config.yaml
encoder_arch: "vit"
model: "model that answers yes/no questions on an image's attributes"
dataset: "pixel-art sprites of 400 made-up characters on tiled backdrops"
train_examples: 395000
image_size: 32
crop_scale_min: 0.8
horizontal_flip: false
translate: 0.06
color_jitter: 0.1
cutout: 0.25
questions_per_image: 4
encoder_norm: "layernorm"
encoder_norm_position: "pre"
encoder_activation: "gelu"
encoder_head_dim: 16
encoder_fused_qkv: true
encoder_bias: "none"
encoder_qk_norm: false
encoder_parallel_block: false
encoder_moe: "top_k"
encoder_num_experts: 8
encoder_moe_every: 1
encoder_expert_mlp_ratio: 2
encoder_experts_per_token: 2
encoder_shared_expert: false
encoder_patch_size: [2, 2]
encoder_layers: 8
encoder_width: 192
encoder_positions: "rope"
fusion: "prefix"
fusion_encoder_width: 192
fusion_encoder_layers: 8
fusion_encoder_norm: "layernorm"
fusion_encoder_norm_position: "pre"
fusion_encoder_activation: "squared_relu"
fusion_encoder_mlp_ratio: 4
fusion_encoder_head_dim: 64
fusion_encoder_fused_qkv: false
fusion_encoder_bias: "all"
fusion_encoder_qk_norm: false
fusion_encoder_layer_scale_init: 0.1
fusion_encoder_parallel_block: false
fusion_encoder_inner_norm: false
fusion_encoder_drop_path: 0.15
fusion_encoder_positions: "learned"
fusion_encoder_connector: "mlp"
residual_init: "zero_last"
optimizer: "soap"
beta2: 0.95
learning_rate: 0.0016
beta1: 0.95
shampoo_beta: 0.95
eps: 1e-08
precondition_frequency: 20
max_precond_dim: 1024
one_sided: false
adamw_lr_other_params: 0.00096
max_grad_norm: 3.0
max_steps: 5700
batch_size: 48
epochs: 0.7
lr_schedule: "cosine"
final_lr_fraction: 0.01
warmup_steps: 280
weight_decay: 0.1
adamw_weight_decay_other_params: 0.05
Rows from block 4 of the image encoder, named by matrix and row number. Rows with one number belong to one attention dimension. Each number is 128 + 24 x the weight over its row's rms, rounded and kept within 0 to 255. All counts start at 0. After the name is the row's rms in percent of the matrix's.
# v: attention query, key and value (stacked) (encoder.blocks.4.attn.qkv.weight, 576x192, the v third), inputs 144-191
# proj: attention output (encoder.blocks.4.attn.proj.weight, 192x192, transposed), outputs 144-191
v.32 105 [131 174  89 142 127 103 181 135 129 128 136 150 152 116 145  97 126 156 132 141 125  95 121 140 133 151 106 130 115 111 113 127 115 105 151  99 140 117 110 167  84 121 120 158 155 141  94 141]
v.33 104 [157 138 117 145 153 132 146  85 117 105 105 156  91 126 120 172  91 164 109 132 143 124 103 101 126 142 145 156 110 137 133 103 143 179 135  77 117 137 157 157 138 144 182 152 125 112 129 152]
v.34 120 [150 124 128 105 127 129 111 134 123  89 152 102 129  98 118 135 140 125 100 153 112 142  92 163  76 143 136 114 102 157 147 105 136 115 165 125 120 139 105 114 129 107 124 138 142 112 123 124]
v.35 142 [142 121 145 125 106 179 126 122 164 166  86 151 141 129 122 112 112 122 104 120 111 121 143 143 149 114 135 108 113 112 119 163 114 124 138  88 112 176 123 151 115 157 131 149 122 111 114 137]
v.36 111 [124 144 147 125 132 163  84 142 118 148 141 172 107  99 102 142 143 139 127 140 153 104 163 157 137 135 131 116 117 161  98 100 117  99 138 124  83 107 118 182 118 132 136 109 116 132 116 155]
v.37 115 [110 154  96 151 157  96  96 153 171 120 132 157 134 108 157 123 168 122 144 115 112 103 135 129 147 133 129 118 172 158 115 117 140 148 124 128 144 131 101 143 124 105 135 118 155 113 134 107]
v.38 104 [ 87 114 119 134 138  88 160 109 104 156 186  92 165 165 133 102 139 145 168 135 158  87 123 137 133 145 103 179 102 115 117 167 158 129 155 177 109 114 113 151 148 119 147 134 118 163 159 131]
v.39 108 [133 129 120 123 175 109  97 114 137 115 154 130 117 178 134 145 143 142 156 131 153 129  97 139 135  90 128 138 139 140 170 116 134 171 167 180 132 148  63 127 104 100 116  88  97 141 117 129]
v.40 099 [153 143  43 118 134 151 143 137 120 122 112 157  65 121 149 126 148 150 142 135 137 121  90 129 145 143 123 138 158 159 114 179 164 149 198 109 153 103 137 128 125 114 132 106 143 114 121 128]
v.41 127 [144 121  99 124 169 164 125  92 143 144 120 123 148  58 145 137 121 123 132 124  77 124 138 105 106 130 138 133 117 121 122 105 158 157 111  93 143 138 117 115 190  93  81  90 114 112 142 134]
v.42 107 [126 100 121 150 113  73 106 106 130 163 150  90 149 182 136 107 108  88 171 166 117 132  68 114 137 113  94 141 114  90 139 133  98  91 147 130 127 149 146  88 134  93 139 146 103 172 165 142]
v.43 116 [163 136  99 102 116 174 128  95 105 123 109 160 102 155 117 131 158 156 158 116 169 134 103 133 145 106 107 120 127 126  93 140 122 167 136  68  97 131 143 112 117 137 114 171  97 158 109 125]
v.44 114 [146 144 116  95 140 156 104 146  93 169 144 107 156 153  93 144 146 133 143 167 152 121 114 133 120 110 170 106 128  95 139 152 148 113 120 142 109 129 147 152 125 146 149 144 149 105 123  79]
v.45 109 [157  82 100 104 130 131 158 120 126  86 130 105 143 145 150 138 136 133 104 135 139  86 119 162 130 118 140 102 157 173 146 113 161 160 116 144 145 125 138  81  98  96 128 113 148 113 122 135]
v.46 119 [119 131 173 120 142 151 164 123 127 112  94 154 116 104 118 144 140 124 122 132 167 143 132 146 148 144 121 184 113  95 136 139 159 129  88 125 114 154 159 122 113 133  87 132 116 127 124 106]
v.47 105 [135 113 139 110 151 157 152 121 143 164 145 143 166 152 139 117 137 131 134 103 136 136 119 112 143 103 166 128 124 111 102 113 114 105 108 110 150 169 147 134 131 187 150 155 111 156 134 177]
v.48 101 [126 158  99 136 132 138 139 108 133 118 122 161 110 101 131 134 142 136 140 113 121  84 101 117  93 180 140  94 109 141 143 105 167 107 118 119 116 135 130 128 182 146 144 191 119 160 112  91]
v.49 104 [160 113 122 118 130 132 115 141 160 117 149  77 164 133 141 149 133 160 154  96 117 114 150 116 115 114 143 114 153 127  89 140 109 119 149 154 159 151 121 100  78 140 127  86 102 168 139 118]
v.50 096 [160 123 117 159 160 136 109 133 149  81  94  85 150 137 125 113 128 112 189 106 120 126 117 121 109  89 139  80 142  76  99  76 132  97 148 114  93 131 106  95 126 145 127 131 106  96 136 166]
v.51 110 [ 89 138 115 150 142 135  89 103 143  93 176 126 101 147  74 125 155 108 114 106 142  99 168 115 152 121 120  93 147  98 128 108 115 132 131 107 100 153 138 111 126 152 142 132  92 108 143 129]
v.52 090 [125 119  97  92 152  93 107 115  85 194 115 125 120 141 146 126 105 159 124 103 137 116 171 127 109 142 170 132 108 103 182 135 114 148 136 154 132 170 119 112 154 169 138 129 130 106 107  77]
v.53 096 [146 124 130  89 124 141 138 130 152 145 103 118 114 143 136 157 154 147  91 129 175 144 146 156 142 178 142 126 175 194 156 106  76 116 138 132 122 118 163  94 114 130 158 148 140 139 114 105]
v.54 097 [ 95 101 136  94 179 103 118 176 149 111 140 128 114 113 118 132 122  95 155 141 151 176  75 141 151 152 136 114 148 153 121 150  93 152 148 126  94 115 130 116 106 143  73 149 129 128 174 163]
v.55 093 [118 140 166  73 116 112  87 153 144 125 136 125 140 147 149 149 128 131 144 131 109  96 152 157  93  80 161 163 135 175  91 144 127 105 125 161  95 146 157 134 114 142 118 154  80 102 131 129]
v.56 093 [131 113 146 114 180 127 144 112 145 138 104 139 131 116 108 146 132 122 154 141 162 146 134  79 131 123 102 120 162 100 123 103 131 108  92 131 121 127 104  80 130 168 142 136 111 103 108 182]
v.57 107 [131 156 134 169 145 150 141 113 137 132 137 155  90 127 141  95 136 110  66 129 149 106 140 132 155 144 117 149 106 121 185 153 118  82 106 159 100 144 108 155 129  99 144  97 127 114 190 113]
v.58 106 [153 133 118 154  93 136  99 165 133 121 139 135 159 108  93 130 129 116 138 114 150 121 149 127 142 172 143 129 192 145 140 139 132 139 146 147 130 136 122 122  74 121 119  88 132 180 155 104]
v.59 111 [133 150 106 167 149 163 131 112  74 101 138 137 103 138 123  98 151 117 132  95 128 141 142  80 139 166 145 142  99 107 171 147 126 123 130 142 137 140 114 129 191 153 156 128 137  97 121 139]
v.60 097 [160 131 149 109 166 165 125  82 159 153 102 170 146 175 117 158 146 138 110 108 130 128 126 148 172 141 143 110 122 108  81 125 138 109 105 132  94 142 142 136 109 144  99 122 140  97 107 115]
v.61 099 [103 111 185 109 144  97 128 130  92 101 127 109  86 145 114 111 144 121 149  93 124 133 134 134 109 122 109 144 173 157 158 128 114 103 119  94 112 145 156  90 107 110 107 120  87 100 144 146]
v.62 096 [129  85 162 145 162 139 127 133 150  94 168 114 190 176 120 116 139 105 123 117 131 106 106 112 154  95 110 126 114  73 102 127  96 126 149 163 112 157 115 131  99 153  78 115 128 118 123 102]
v.63 095 [142 123 150 135  90  91  77 129 139  93 152 152 136 113 157 102 136 128 144 166 144 137 125 150 122 151  85  93 152  99 116 164 137 149  94  90 148 142 116 154  96 133 113 100 102 146 170  95]
v.64 102 [134 136 140 122  80 123 165 139 129 109 109 166 109 172  94  98  94 107 132 130 105 157 151 138 180 148  88 147 112  86 103 158 128 178 125 150 130 103 154 111 132 127 108 120 121 165 136 104]
v.65 096 [ 98 119 119  79 105 133 129  81 147 147 125 141 127 133 115 155 114  76 168 147 127  79 163 133  87 113 160 164 148 131 133 149 126 105  98 135 125 136 145 139 124 147 135 138 111 106 163 124]
v.66 095 [161 109  77 138 168 145 141 151 115 132 118 120 114 132 128 125  76 110 140 136 135 137 131 139 155 138 147 147 127 104 117 123  94 155 150 112 143 109  74 168 126 128 108 186 125 130 149 135]
v.67 102 [ 96 147 146 167 106 127 146  72  89 141 111 110 123 118 120 141 120 133 117 120 108 133 129  93 125 103  94 134 107  93 135 153 119 111 122 103 128  87 178 118 156 113 127 130 124 112 102 144]
v.68 097 [138 153 120 135 132 119 151 112 117 110 141 161 108  83 110 154 170 148 134  80  95 137 144 153 137 122 109 119 127 142 101 116 152  94 113 144 136 111 152 134  99 137  99 135 135 139 105 173]
v.69 093 [173  97  95 112 160 136 128 144 114 134 116 135 101 102 113 141 149 179  92  72 115 108 118 144 121 129 146 118  99 136 117 133 154 138 182 135 148 120 153 104  96 143 120 112 154 181  84 105]
v.70 125 [177 110 100 151 157 116 138 112 129 118 158 174 114 117 144 148 108 128 155  76 128 176 128 104 177 130 131 131 132 156 129 116 102 149  98 134 159 137 112 186  98 104 129 133 163 152 108 122]
v.71 106 [127 143 151 144 169  82 116 132 134 146 146 143 132 124 103 149 138 154 162 131 137 106 136 141 145 105 100 129 124 144 144  99 125 128 117 113 109 140 107 147  94 132 123 149 120 117 126 114]
v.72 104 [125 128 121 122 112 117 120  74 144  84 127 118 160 127 120  90 135 130 116 124 141  88 167 140 133 100 147 143 106 130  83 107 124 128 138 129 143 113 133 126 121 154 112  97 139 163 105 165]
v.73 103 [125 134 167 130  99 116 144 121 112 150 121 112 131 146 114 156 125 125 126 105 146 160 154 120 101 123 131 145 125 130 113  83 177 163 157 148  86  81 154 155 142  77 136 120  85 144 118 120]
v.74 108 [113 135 113 156 145 105 163  99 142 117 129 155 131 120 153  78 122 164  67 132 166 184 138 148  88 121 137 136 150  94 108 140 121 138 134 114 138 104 178 146 126 144  99  91 154 136 134  98]
v.75 104 [ 85  98 106 100 121 153  97 138  95 150 102 152 126 159 130 124 109 143 136 161 137 107 175 131 106 156 157 128 141 125 136 194 143  67 138 121 171 118 136  98 133 135 136 153  93  91 140 146]
v.76 104 [ 89 139 136 100 146 127 115 124 140  90 132 131 158 129 132 118 166  89  98 131  99 141 133 130  92 115 121 169 122  83 149 176 144 137  97 116 109 110 124  91 146 118 140  74 144 143 146 193]
v.77 103 [117 108 108 107  98 129 146 174  97 187 130 142 125 123 155 116  88 120 140 125 186 113 133 135 129 141 125  99 126 128 154 120 101 144 147 123 172 100 164 150 100  91  87 120 126 139 112 121]
v.78 095 [108 139 136 177 171 122 135 153 103 120 141 130 117 106 134 156 146 126 126 152 125  75  78 134 178  99 166 139  99 107 121 159 115 101 111 160 150 204 126 110 102 114 158 136  88 104 103 141]
v.79 100 [109 138 148 136 133 108 127 133 135 130 146 173 112 121 141 140 156 160  98 101 116 160 153 181  90 129 141 134 151 135 131  67 120 151 162 169  65 114 119 123 179 103 155 134 166 134  85 131]
v.80 099 [133 116 113 135 161 143 137 174 169 128 133 140 124 166  77 127 118 112 123 139 116 133 134 127 151 137 151 151 124 155 151 134 139 146 132 115  87 140 102 173 124 140 148  94 136 102 150 133]
v.81 102 [148 138 148 106 140 122 127 141 121 161 106  73 115 154 148 115 122 109 136 148 130 114 174 145 116 111 107 170 121 153 145  88 120 150 116 126 134 118 146 129 173 140 129 123 166 162 154 112]
v.82 100 [126 151 136 112 120 126 101 111 145  87 113 125 140 115 137 157 134 156 127  78 121 191 132 124 109 128 101  88 127 111  95 148 126 139 179  86 131 115 129 108 110 123 109 127 139 109 153 133]
v.83 098 [134 147 120 175 121 138 152 134 166 134 189  93 138 103 142 123 125 108 103 147 102 151 117 161 138 154  96 132 153 135  93 161 126 125 100 168  82 117  96 149 163 134 164 124 125 119 103 129]
v.84 093 [112 149 166  81 149 120 132  88 148 126 154  95 135 147  81 153  93  97 148 138 150 119 104 124 138 140 136 132  96 124 123 142 129 106 120 172 146  92 129 121 142 161 144 169 147 132 111 141]
v.85 095 [147 124 140 131 162  81 110 116 127 142 139 125  85 165 139 172 146 153  69  77 115 126 131 104  97 105 164 143  93 141 156 104  98 129  97 137 189 170 136 122 107  95 114  90  86  97 137  80]
v.86 094 [ 89 123 100 140 163 134 108 148  97 150 159 134 113 124 129 137 155 130 186 160 123 162 128 107 170 103 108 115 129 113 111 139 152 149 134 146 146 125 163 115 170 116  99 122 151 136 136 126]
v.87 100 [110  85 130 151 110 140 121 113 162 135 107 146 113 116 128 101 131 150 112 124 102 155  97 106 184 146 102 146 132  83  96 107 125 138  71 118 122 103 116 144 152 104 127 133 106  85 175 157]
v.88 091 [101 140 124 139 173 100  92 146 142 135 162 148 128 129 131  85 124 115 139 144 135 120 142  90 126 114 111  89  84 138 176 102 122  98 122  79 123 142 107 103  79 135 127 141 122 100 170 153]
v.89 097 [125  94 138 141 114 145 136 143 159 118 173 119  91 157 106  98 165  66 151  92 116 135  85 125 118 110  96  96  93 115 103  80 145 117 113  95 154 102 108 132 139 111  89 115 144 127 115 140]
v.90 088 [159 167 145  96  82 137  63  82 139 128 147 145 106 115 118 101 141 119 142 115 124 133 105 116 116 147 105 120 134 125 149 137 112 103 144 114 112 171 137 124 129 127 106 138 100 127 132 103]
v.91 092 [145 120 172 144 125  94 165  95 115 121 108 119 139 153 154 108 127 153 101 174 113 152 106 126 147 134 153 130 142 142 129 148 134 174 185 112  98 126 137 131 166 154 131  96 107 153 136 135]
v.92 089 [122 120 103 159 167 135 109  85 124 123 180 119 150 147 132 144 115 122 132 126 131  93 156 118 133 162  94 156 125 153 157 119 108 143 130 153 162 144 111 133 135 143 135 115 156 107 140 167]
v.93 098 [101 114 143 131 160 109  83 155 127 157  68  79 133 117 108 103 113 185 170  94 105 170 168  79 107 113  98 123 147 159 154 135 130 168  89  98 110  95 195 130 148 108 142 139 124 145 150 103]
v.94 096 [137 101 127  98 103 193 134 103  98 157 146 156 130 173 129 124 124 192 127 121 133  89 122 126 110 208 101 144 157 137 113 134 145 167 129 116 117 119 125  88 120 151 148 133 156 142 144 112]
v.95 097 [152 148 129 119 179 130  98 161  78 137 120 101 190 101  92 121 112 178  92 139  89 100 164  88 116 129 145 167 150 129 115 133 114 118 130 107 116 163 115  88 159  92 115 135 137 120  97 116]
v.96 110 [113  71 117 114 136 143 107 137 128  87  98 181 174 101 172 128 157 120 117 117 123 126  87 115 124 135 126 133 164 128 150 104 156 153 174 140 132  87 157 128 107  98 161 154 134 111 120 178]
proj.32 101 [159 153 165 141 139 186 102  98 142 121  99 108 109 100 112 153 137 153 113 122  91 131 108  77 126 122 104 123 139 136 163 139 123 112 126 134 169 120 161 137 159 119  88 126 164 148 130 105]
proj.33 104 [ 94 110 147  89 169 105 135 127 151 133 108  84 165 109 110 134 126 105 109 144 188 148 128 164 125 143  98 104 171 154 124 143 120 143  84 151 137 123 149 105  91 118 115 127 130 125 146 124]
proj.34 135 [106 131 109 136 129 106 124 120  96 134 106  90 119 151 118 136 123 148  74 137 121 134 124 121 151  61 120 170 110 100 141 168 159  97 169 136 142 110 159  95 124 114 108 125 100 144 138  88]
proj.35 164 [ 98 128 127 155 130  87 124 133 116 109 152 137 136 148 142 157 116 106 157 116 161 172 137 101  90 124 140 120 114 148 113  96 114 147  88 135 170 105 146 118 133 134 141 130 142 138 127  98]
proj.36 107 [122 135 113 148  99 141 134 148 138 144 134 151 137 122 135  88 110 142 123 119  82 134 125  98 142  80  88 124 159 119 172 102 141 154 101 117 134 142 109 139 114 131 136 128 131 134 116  80]
proj.37 127 [171 107 123 139 103 131 127 107 143 131 121 138  69  91 145 112 120 132 112 153 115  92 118  94  99 109 118 162 133 126 185 107 169 112 187 143 153 109 126  96 138 133  95 108 100 163 140 141]
proj.38 107 [177 151 142 181 104 212 116 139 120 136 132 149 101 111 133 202 180 125  91 132 140 109  96 106 188 111 131 118 113 150 156 150 145  98 163 159  81 188 137  97 148 136 135 153 136 142 116 135]
proj.39 097 [104 142  81 160 138 146 117 113  96 125 132 130 175 138 105 118 162 117 107 135 112  88 172 144 120 158 153 120 159 125 125 154 133 128 154 105 105 111 126 136 164 144  88 148 148 116 135 100]
proj.40 101 [107 131 126 114 132 108 104 127 125 118 105  97 146 116  81 127 109  95  90 144 148 102 159 142 124 110 140 131  68 100 147 142 160 118 136 100 148 111 161  96 135 149 101 136 105 149 169  97]
proj.41 134 [140 121 129 161  51 128 121 141 107 158 138  77 118 133  95 128 136 156 139 170 134  96 132 133  75  95 124 134 133 147 109 163 118  97 157 174 145 128 100 135  82 160 177  91 134 148 112 126]
proj.42 111 [201 154 155 116  98 160 129 156 118 116 114 212 100 112 161 149 149 171  87 129 147 162 138 130 107 104 145 150 112 136 134 112 113 173 109 122 145 166 113 136 162 162 135 111 148 128  67 120]
proj.43 124 [144 114 150 129 166 116 152 112 126 127 109 103 152 147 159 147 128 115 124 142 176 162 112  93  75 133 164 175  78 145 152 160 136 121 122 153 143 122 157 108 133 118 147 110 138 161 128 151]
proj.44 114 [161 149 162 122  98 132 122 166 161 145 136  92 144 105 123 143 122 197  94 110  75 132 134 135 152 105 106 141 114 150 127 125 114 158 138  98 128 131 138 150 126 124 114 159 102 167 105  77]
proj.45 116 [109 128 129 157 129  83 102 131 130 140  97 136  97 150 140  61 102 127 146 117 122 136 133 127 118 114 111 135 119  94 169 143 138 112 122 118 122 131  60 177 154 122 110 142 125 116 130 100]
proj.46 117 [122 151 111 160 140 114 115 126 175 170 121 113 208 159  88  92 135 134 160 128 185 117 131 123 129 137 125 112 172 178 103 118 110 126 135 150 130  89  95 158  94 146 143 111 121 116  99 124]
proj.47 123 [159  94 144  96 100 120 112 172 122 133 126 126 109 127 139 166 103 123 122 152 147 170  91  97 102 174 117 112 139  84 108 119  96 174 103 125 130 118 115 115 149  58 137 110 144 120 122 134]
proj.48 100 [173 144 169 131 111 132  93 149 135 136 183 125 164 117 136 128 117  98 144 157 195 118 118 131 152  97 157 121 147 119 162 153 111  98 140 121 111 113 130 151  79  98 146 131 102  76 160 147]
proj.49 115 [108 122 116 107 140 124 108 121 123 142 103 116 142 132 101 161 154 122  74 136 147 170  87 119 129 104  85 141  82  80  93 109 172 136 130 125  89 123 123 106 141 127 136 154  90 115 137 148]
proj.50 096 [ 94 122 120 167 128  54 143 123 121 151 165  82 118 142 132 152 120 146  83 132 149 132 124 106 128 102 114 166 140 140 111 163 120 124 123 109 155 120 116 108 140 112 176 101 102 106 139  95]
proj.51 101 [168 109 105 110 104 116 160 185 128 165  74 123 145 121 154 133 129 161 138 136 119 161  71 108 112 147  99 184 125 120 105 151 160 157 144 133 146  97 126 127 103 132 131 122 128 165 113 178]
proj.52 083 [202 118 156 154 150 123 109 116 152 126 164 162 107 148  99 119 170  97 120 141 147 114  71 125 146 146 141 109 136 159 112 135 116 115  69 120 101 131 108 110 120 148 106 130 138 124 144 172]
proj.53 080 [107 169 147 142 141 124 131 129 115 108 125 122 132 129 152 150 160 132 146 140  82 110 107 135  82 102 127 106 103 102 111  97 165 157 138  97 150 172  64  95 148 174 136 105 131 139 138 133]
proj.54 107 [168 125 139 132 115 158 139 110 108 132 123 183 135 123 129 162 158 132 106 151  84 118 145 103  96 129 119 127 135 163  84 108 128 106 115 121 122 173 122 115 133 181 188 117 126 138  74 168]
proj.55 097 [157 127 109 147 146 106 171 108 162 130 153 138  92 136 113 120 136 141  52  99 142 149 148 128 157 132  93 106 114  86 137 129 147 194 166 109 133 110 106 131 109 149 133 161 131 125 104 130]
proj.56 096 [134 118 125 114 111  91 139 128 102 136 115 142 123 118 157 139 148 157 111 134 101 104  59 100 156 136 130 150  74 139  66 126 142 125 180 104 132 123 135  89 108  98 106 124 142 156 173 144]
proj.57 109 [109 104  92 116 100 102 119 131 139  73 114 113 151 139 102 134  74 113 184 106 125 158 146 136  93 142 171 136 136 125 152  97 134 106  86 110 131 146 122 127 102 127  96 137 159  99  67  86]
proj.58 094 [121 130 122  89 129 151 144 102 117  91 101 155 130  99 160 154 138 139 142 163  87 176  94 155 147  70 121 105 100 148 128  84 155 117 178 108 133 144 155 140 129 125 138 142 117 132 136 158]
proj.59 105 [141 124 141 102  90  54 157 173 121  99 143 116 134 159 112 165 102 186 119 114 135 100  78 147 161 123 135 119 151 159 104 105 123 129 100  98 138 120 147 140 110 109  87 120 170 116 139 111]
proj.60 097 [122 138 121 121 117  96 116 129 111  80 137 145 113 129 149 100 130 165 101 107 111 141 117 118 101 115 139 163 155 130 121  88 124 176 146  97 172 136 116 118  87 148 115 127 124 126  77 149]
proj.61 101 [115 130 117 151  93 139 124 157 127 107 138 121 112 121  89 171 142 154 113 148 105 109 117 164 129 128 134 137 134 132 117 103 125 134 143 175 150 114 113 106 143 167 154 137 170 153 128 156]
proj.62 096 [102  85 100 136 115 106 129 112 154 146 122 147 133 109 127 150 150 152  74 139  86 120  96 113 124 151 150 164 151 136 116  88 149 128  97 140 141 154 117 102 115 142 113  99  94 148  91 157]
proj.63 103 [153 138 101 113 155 115 146 128  91 128 154 152 129 134 163 111 101 149 170 120  93 148 128 100 111 136 164 165 127 137 133 110 145 141 173 101 130 148 107 150 139  86 164 145 143 113  84 144]
proj.64 086 [162 153 148 126 161 134 140 154 137 117 134 159 142 128 130 132 103 118 127  94 148 102  97 116 114  84 138  77  94 143 111 142 136 128 117  94 126 149 172 148 126 133 138 113 127 129  70 137]
proj.65 095 [123 102 122 149 106 136 118 136 133 153 111 113 155 145 181 123 130 161 164 140 128 137 147 170 117 108 120 116  87 101 119 127  88 158 138 136 164 119 131 103 134 150 152 162 157 146 162 165]
proj.66 110 [131 148 164 118  84 128 141 109 149 139 147 136 137 139 117 173 155 143 112 134 101 127 138 147 119 117  92  96 133 108 115 138 156 152 154 149 107 126 140 134 109 172  92 103  97 150 112 127]
proj.67 094 [123 122  85 109 131 152 122 118 150 160 125 116 118 124 147 108 170 102 165 144 153 147 173 113 116 128 164 142 120 138 103 142 144 100 137 130 167 147 159  73 152 120 163 146 170 105 166 144]
proj.68 095 [122 127 127 110 162 160 115 118 116 117 128 103  94 122  79 107  75 128 130 147  71 102 117 116 110 133 150 101 167 121 148 111 119 162 189 120 180 163 137 117 105 126 132  96 104 106 128  85]
proj.69 083 [151 140 172 105  89 144 108 108 149 130 157 134 154 112 161 161 153  89 119 151  90 128 168 126  74 109 130 133 152 143  76 123 147 143 131 169 109 127 164 107 119 148 102 143 143 133 146 107]
proj.70 147 [135 152 154 130 110 142 120  96 144  69 123 152 130 152 135  93 122 169  88 138  99 104 155 149 143 132  95 118 128 146 134 166 194 126 169 144 107 126 137 105  99 104 117  85 110 159 135 101]
proj.71 110 [102 117  99 146 125 111 150 123 106  92 127 118 131 144 140  99 102 129 114 115  95 110  94 117 152 122 123 109 123 138 129 154 122 127 159 105 152 116 137 137  91 110 146  65 125  88 102 113]
proj.72 096 [176 144 106 135 167 133 128 157 118 104 101 175 152 110 130 138 146  77 120 106 133 192  91 145 108  89 143 144 145 142 126 143 115 121 137 152 108  93 158 148  96  95 147 114 126 132 125 113]
proj.73 091 [107 119 112 119 113 146 133 134 126 122  84 121 119 115 121 121 126 118 170 129 162 137  87 135 123 117 108 117 101 142 130 116  84 100 120 109 127 133 120 140 167 161 111 149 138 150 124 156]
proj.74 090 [201  99 118 126 117 133 123 110 137 134 162 143 103 142 113 119 105 134 107 102  91 137 138 148 129 131 127 113 117 152 115 156  97 141 142 122 176 183 135 101 141 131 135 117 103  97 125 148]
proj.75 103 [133 126 137 155 134 162 115 138 102 142 108 109 146  99 140 142 168 114 165 103 183 150 179 139 125 100 134 152 147  89 122 150 106 161 115 154 208 136  95  89 154 142 134 152 158 189 128 112]
proj.76 105 [113 156 114 127 139 175 118 135  78 132 105 113 131 142 118 103 155  81 175 113 138 155 129 129 125 102 131 172 109  94 154  98 114 126 147 109 172 136 113 144 163 141 142 181 131 155 123 156]
proj.77 101 [145 108 162 145 124  77 127  85 174 135 113 130 147 131 155 152 141 163  88 158 100 125 133 139 114 144 126  98 110 120 128 133 116 140 165 159  90 146 120 117 146 159 136  89 116 132 114  60]
proj.78 087 [142 147 152 117 109 146 141 100 180 127  87 151 157 124 126 133 111 137 124 120 114 155 130 140 114 144 141 131 141 128 143  78 128 144 155 133 112  81  98  90 145 141 146 143 135 148 117  81]
proj.79 099 [122 100 153 105 117 134 124 128 115 127 193 148 118 138 119 149 142  97  98 155 140 149 143 117 110 136 161 163 132 110 107 145 145 155 146 143  99 128 134 178  96 168  86 106 115 125 108 167]
proj.80 108 [ 98  76 145  98 113  90 116 108 121  95 124 134 181 105 167 126 135 116 156 116 132 180 128 120 120 127 151  96 130  91 108  67  97 128 183 127 135  98 144 160 139 138  92 134 155 113 129 144]
proj.81 107 [105 105 125 179 126 108  82 122 138 100 127 119 154 154 118 102  96 145 134 123  95 152 123 104 123 120 113 117 113 124 126 135  92  55  88 176 166 156 101 137 119 114 130 131 130 106 118 141]
proj.82 096 [130 103 124  78 119 109 148 122  91 170 101 132 167 121 138 110 144 132 142  98 141  70 111 166 135 152 138 137 115  96  92 132 119 107 156 129 137 102 104 101 128 112 130  99 111 146 144 105]
proj.83 090 [148 117 136 148 143 120 104 106 146 103  78 124 142 146 153 123 132 190 143 116 152 146 139 136 140 120 102 107 126 123 124  98 108 117 150 108 176 143 128  77 122 158 113 148 133 155 136 117]
proj.84 100 [118 157 107 136 117 152 166 134 130 140 149 153 117 134 162 154 173 134 110  94 109 142 177 129 153 131  96 124 150 176 125 164 128 130  95 111 130 153 120 100  91  93 134 121 103 124  84 114]
proj.85 096 [106 110 113  80 139 132 139 126 124  97  94 114 147 130 137  97  70 110 156 140 111 162 115 158 132 148 129 120 161 104 124 159 136  91 165 162  83  95 147 134  85 155 143 126 132 134 104 175]
proj.86 088 [181 152 128  70 118 146 174 129 131 118 100 136 141 137 135  88 134 104 133 142 118  95 186 151  98 185 145 137 116  99  98 139 129 113  94 130 107 137 124 114 144 129 126 135 126 131 144 133]
proj.87 085 [ 96 110  73 105  86  86 128  91 112 116 119 113 136 139 101 129 102 121  94 132 145 113 153 120  82 143 144 158 152 124 112 118 118 145 149 129 119 159 181 131 115 103 160  96 157 173 114 117]
proj.88 089 [155 142 164 131 108 122 151 161 104 136  98 145 122 157 100 182 123 110 117 125  95 172 136 157  71 154 136 141 173 142 104 136 147 140 182 169 110 130 162 113 128 151 134 108 133  98 106 110]
proj.89 096 [153 112 100 118 110  98 147 161 147 169 105 128 205 108 157 146 122 172 118 151 154 132 137 125 123 148 123 129 173 116 173 128  92 129 164 124 131 114 125 143 147 144 157 149  93 133 130  81]
proj.90 091 [136 123 112 105 131 164 122 174 100 140 124 104 148 156 110 112  83 131 145 140 105 106 174 149 131 132 151 184 143  83  83 138 149 151 120 138 160 108 129 141 108 135 125 125 167 127 132 147]
proj.91 101 [117 118 103 125 130 117 110 116 130 101  92 126 136 138 114 104 125 115 158  76  78  90 147 124 118 128 117 106 114 105 122 121 120  91 139 127 162 127 120 211 163 154 116 125 119 157 121 145]
proj.92 091 [146 146 148 115 153 105 120  97  97 177 110 193  95 120 120 120 137 103  87 110 124 143  64 149 127 131 157  92 134 141 117 162 151 143 102 141 106 141 148 133 111 114 148  82  89 142 172  90]
proj.93 095 [183 156 135 132  76 154 132 156 140  75 123 132 137 142 136 151 131 103 134 136  96  97 103 161 113 128 185 144  95 143 117 116 126 110 140 150 141 167 128 154  82 109 126  84 143 127 111 171]
proj.94 095 [110 188 131 172 116 114 112 144 172 133 121  92  85  85 126 120 136 144 123 135 119 135 124 112 135  76  88  81 122 132 165 147 105 143 151 106 149 165 127 162 134 145 126 126 142 112 144 123]
proj.95 096 [119 122 175 126 127 159 118 101 177 147 149 108  99 141 134 162 134 131 205 189 149 155  46 134 140 140 134  75  94 166 120 149 112 135 118 145 122 126 114 111 143 160 140 135 135 152 140 101]
proj.96 104 [118 119  71 117 183 103 131 141 110 161 135  46 124 206 121 162 105 145  92 127 110 116 100 130 156 128 146 132 148 126 117 112  98 136 124 115 159 100 125 143 133 128 171 130 145 158 112  60]